config.toml
noise_aug = 0.01
tokenizer = "word"
lr_schedule = "wsd_sqrt"
warmup_steps = 150
adamw_weight_decay_other_params = 0
Rows from block 3 of the audio encoder of a small contrastive audio-text model, named by matrix and row number. Rows with one number belong to one channel. Each number is 128 + 32 x the weight over its row's rms, rounded and kept within 0 to 255. All counts start at 0. Numbers have three digits each.
Before each channel's rows are labels from the 100 clips, of 14848, where the channel reaches its highest value: "responds to" is what is common among them. Only what is clearly more common there than usual is listed. The data: synthesised sound scenes: up to three everyday sounds over a background. In brackets: how many of the 100.
# convs0: expand pointwise conv (encoder.blocks.3.convs.0.weight, 96x24x1x1), inputs 0-23
# convs1: depthwise 5x5 conv (encoder.blocks.3.convs.1.weight, 96x1x5x5, trained with AdamW), a 5x5 kernel
# convs2: project pointwise conv (encoder.blocks.3.convs.2.weight, 24x96x1x1, transposed), outputs 0-23

responds to: background: none (44)
convs0.91:095136119136105110099122132164154119125127157176077174173210098151129166
convs1.91:096110138129156065094158171165136140115141102201172139081110115163120114163
convs2.91:101193144118159111151159138117074157062102135122080125096083129109172125

responds to: beeping (85); background: none (60); first sound: beeping (55)
convs0.25:167112125154107116130148075085129093186183123182132178105180122124135123
convs1.25:140133096119079096095082138107110070079131125146120136182159176177151137167
convs2.25:151119156160155097087119142201120145059167116124113129198126105149109121

responds to: beeping (65); background: none (53); first sound: beeping (36)
convs0.46:144127144160106128128182138052098161110110125096126162041098127150138137
convs1.46:132122091119157157157132090140163159128063093081090071088105127135085106160
convs2.46:127103152109119139145141083116112155161065150157144141089091174181122062

responds to: meowing (74); background: none (59); first sound: meowing (42)
convs0.12:098184127178106107146099120123126110156171110087093130124122094067090070
convs1.12:134130129097112163156117113093133098104065055163154140129063112130168121085
convs2.12:101112098129132058051132143121170122175140075164149171150113135134135144

responds to: reverberation (62); text has "room" (62); text has "reverberant" (62)
convs0.62:151160111118107126126112101078162115070106128128123170204086112132137190
convs1.62:124097132108133128148085179108114227081088155075152145131120111135146127128
convs2.62:116167154192129049156120144120144159154135118156123077079134106142144083

responds to: snoring (39); frog croaking (26); creak (25)
convs0.17:102137163081176156122114098154123104121126153204095146173144085175101135
convs1.17:105118146127113140152212202133092086125119092121096090112142142157179133125
convs2.17:072080107135068097142175135145122176192116180139120107127129103143106139

responds to: background: none (50); hammering (42); first sound: hammering (25)
convs0.7:196093127175116107196062109164136144136108116116157106142127159167143125
convs1.7:120130088101168119152112106173056102120122157110104089057117168150142134167
convs2.7:080080111119146098154157161119172145124093085127153103139072182161150164

responds to: background: none (45); knocking (27)
convs0.31:174131086102080133147096135107157119104155122090084098204075143126133150
convs1.31:141097157183158172077105138141137065135146101127079125113108149058135152143
convs2.31:104147111110111134102122159154089069121085111132205179140093100174117145

responds to: beeping (42); frog croaking (33)
convs0.63:167161137100146142153160162144120103156140103169048128141196118162152150
convs1.63:131097120102111082090066086116096084052130128159100096120152158120097128143
convs2.63:170073122152138159077113167153112128136171116132150167131101135039136134

responds to: beeping (40); first sound: beeping (27)
convs0.78:148130183194085071157108124174124188116151113137135095109099150142154120
convs1.78:119141108120127161147138143182089087095063090163188171168154117121155116109
convs2.78:106161110073123064150144151160175120198114077122117157156138124101105139

responds to: helicopter (26)
convs0.52:159101148127142125171159137138157130046106142075172054143116127116147123
convs1.52:167163170176138156154183143107100148122137098136109076143106088084092077117
convs2.52:116096111116128132131149148057095073201130107154132163127154066102129116

responds to: laser zap (57); background: none (57); first sound: laser zap (45)
convs0.64:093112126154115119167101120129077138104147071149167183140194133113173092
convs1.64:093094100173161099084086172151127093065134171119123109153161177126128131153
convs2.64:130132110193132164066185152148091087097078163166145130110130128158121129

responds to: reverberation (97); text has "reverberant" (97); clock ticking (47)
convs0.24:117130140127073149129139141167107063123155136113165157211117139155177101
convs1.24:124182071150134120137090143138113139122163105108145113166151150211090177153
convs2.24:131125123148126065104157197095165143116165161122105101098134086180088146

responds to: meowing (67); background: none (52); first sound: meowing (38)
convs0.68:155142137156106155097169099114127077081162127122092125081158064080108102
convs1.68:116084165099100115078183152156085109177141109105095132151104126128197153145
convs2.68:113100059115118131190095149118175114141092180126144134133154131122056142

responds to: number of sounds: 1 (66); reverberation (60); text has "room" (60); text has "reverberant" (60)
convs0.33:101175121156139141176104142121097088099086066069137139173101114112092118
convs1.33:140181133212179101146136177150110091156093123139099127158135129135183134146
convs2.33:144108151170096166167125177146156100105111163086164208156116108119131146

responds to: background: none (57); knocking (48); first sound: knocking (29)
convs0.86:101085122144127170088135191155112116132106074073152136077135081149156123
convs1.86:155151152112090163115176166107182110133128087186139098154088188101142115126
convs2.86:152107156196181139119100107167166149110154142168073171142143112101166129

responds to: bird chirping (39)
convs0.6:107131115132091063174092128141151163130136123152115202094099080079133131
convs1.6:156142098131117149129054106097113097055077097134100066121112159125127124115
convs2.6:090182116124195083094145192130120133149124187142114149141084118152116113

responds to: quiet level (77); electric buzz (42)
convs0.23:144140089158092116152175095120096135102061090135190134145174092159122117
convs1.23:112094158132117125121137138113177171185210177132154161171153111094139116121
convs2.23:132134111196176119132102150078160163167130128116103141103178107130095192

responds to: doorbell (38); beeping (27)
convs0.71:138147114143136080120139173055155095100117108104101109138082138090145198
convs1.71:103116150170133114106107152123081064052091106091099086096111100112113131147
convs2.71:132096142116099134118105147171118132168124127164125179181143188083058146

responds to: meowing (50); background: none (47); siren (36); first sound: meowing (33)
convs0.85:093182129143108131140129085127186141097117199102107168111150103152181153
convs1.85:095164137157147074125123127191080116081104107136165141164194141127099095132
convs2.85:115102055077132136111135198106127098111122156147102171166166142122135174

responds to: thin (high-pass) (74)
convs0.51:157120059135089170122152129184188116170152167147122142090089127111147134
convs1.51:140155177154141171170132162171164117167161134084118097119140095074114069123
convs2.51:095182169087118189094129161093120129117118103101098149166161125146191139

responds to: meowing (39); siren (39)
convs0.44:144073128110132122144125143054104127157166100110171148078123180140185128
convs1.44:129136092085070087101144190146106086110156171126176126098142122147156103086
convs2.44:137084109143142168156096150117104126103177178069099051126151146122106138

responds to: thin (high-pass) (28); clock ticking (26)
convs0.2:168190105145104198097138084112153134107104126169160119180097155110147118
convs1.2:120164115163123151127107141120178080029157144138130078165136154135126159114
convs2.2:091125176115142068178141103165104135105136101109156109076164109160084089

responds to: meowing (28); coin spinning (27)
convs0.72:186164154188109100147162155124158145145105099122111115161191091100087121
convs1.72:094125094085072138139116137118154103186178133172150115103147099154187161158
convs2.72:073175082114154119135064108090146186118133142146169145120076118105152126

responds to: background: none (49); creak (29)
convs0.54:177161166152172110183147137093083131158126158168102109172108105104084112
convs1.54:103148210112137098159195152126100106148122119122100077069110136114159143144
convs2.54:132130113141175110169138102170095146157223155153150135154089141131088147

responds to: hammering (44)
convs0.73:127055074167140096135085140147136064100151093137106104154158121162125106
convs1.73:156103096097144141105077077120082050067131158147094111140141153135118121114
convs2.73:097093082176172148118139110127100080141191144107094138136142178074136117

responds to: background: none (82); number of sounds: 1 (72)
convs0.14:104167096143133180131153165143124141169104053119139082085163153164101115
convs1.14:100122216156110133185146174126142160125123156141096085104120113101075112148
convs2.14:120124122147091147107077107142124103126098131084179153110057156077179148

responds to: background: none (50); bird chirping (49); siren (32); first sound: bird chirping (29)
convs0.38:102091160089072172142122116109094184130129095122071114125122149094149071
convs1.38:140125088103094143122081147101128179086125111164215111138143115188151116128
convs2.38:137091095052143148116160119111059109135119109154155175121187120103106112

responds to: background: none (81); number of sounds: 1 (62); laser zap (42); first sound: laser zap (32)
convs0.32:131172110123084127135098145143146153151180089103148131080190177149084164
convs1.32:119110121093105158169136085115223171126112102143175133139154081125151115156
convs2.32:160122120143171101086078138150127106183075132161160114164181135113091089

responds to: background: none (74); laser zap (48); first sound: laser zap (33); water drop (27)
convs0.30:146195163152122103151164164121182165095108078137133136169113094084139147
convs1.30:129137109090111121170162079052122144188124086123112117141076164156097132108
convs2.30:162161124085143150183125148139146189124114173114136076116141070151180137

responds to: beeping (26)
convs0.37:107108140130099064093143161136095145178098130167085171093146097155074129
convs1.37:144117112138133103091087083089070081084105094131109115140135110057082137135
convs2.37:168155112130189153130109134152191152140186117143087110169141164091134168

responds to: whistle (37); bird chirping (33)
convs0.34:182113171128187103129108135152146136164068081139069143145119108094104154
convs1.34:115142112139144168163118150137128097082100140106064094094137111076065077107
convs2.34:141108068138070116120116117124128118125103052149134083095070144118076129

responds to: reverberation (70); text has "room" (70); text has "reverberant" (70)
convs0.81:179120119112108059062106134118114132125117087128099145165153107144165063
convs1.81:109101161112146107168205135139138154150195119085125087115113108118072096112
convs2.81:165106100132152064171079184100081113096123122138117154096094111157155101

responds to: beeping (78); first sound: beeping (51); background: none (47)
convs0.41:136100154157080113126183062131081079128162068144121117120152159152140116
convs1.41:089049119111104165136104112142134210128124131115205122102140110129132146139
convs2.41:118157077120078131119074193137120112109102136078161088136156136130149184

responds to: crickets (35)
convs0.5:147142121087087134127159154102144116088070110180199090135093137151112164
convs1.5:075103108163149064116132114119105135147141142089106123126163123083036118110
convs2.5:159141128138122117121146211106148162145111180127155163111156126129118215

responds to: laser zap (90); first sound: laser zap (59); background: none (46)
convs0.50:086116159117109177150138153093123140114118065163075105164121151099129059
convs1.50:102086207096161148100100143121091137171157091135154065118096117152121125103
convs2.50:076140141150113144147089132126074171118133165139110173183128120047135111

responds to: laser zap (90); first sound: laser zap (57); background: none (48)
convs0.87:105135187144119149161128127047118105108120084070080114123080139140154133
convs1.87:151157143100140109147111142122147190092123147135231115108117134182102139100
convs2.87:084183109078182115106093149153145169149095120102160148069152095123132118

responds to: bird chirping (99); first sound: bird chirping (63)
convs0.82:068086198111109126139134112094101153138094124087117131162150111056141110
convs1.82:112169155118148148120204153134151104144124079118109092124090071102083079127
convs2.82:073123144166086140136084092117105107125082141187099139122113074068124131

responds to: siren (62); first sound: siren (39); meowing (26)
convs0.1:124161091105085166156167124124139164128132179051180125134145122082099117
convs1.1:096092082117139108162103074100110104147155101127078121139200156182117103136
convs2.1:152080120153112184142107151077057168097133187104141102131136128120135160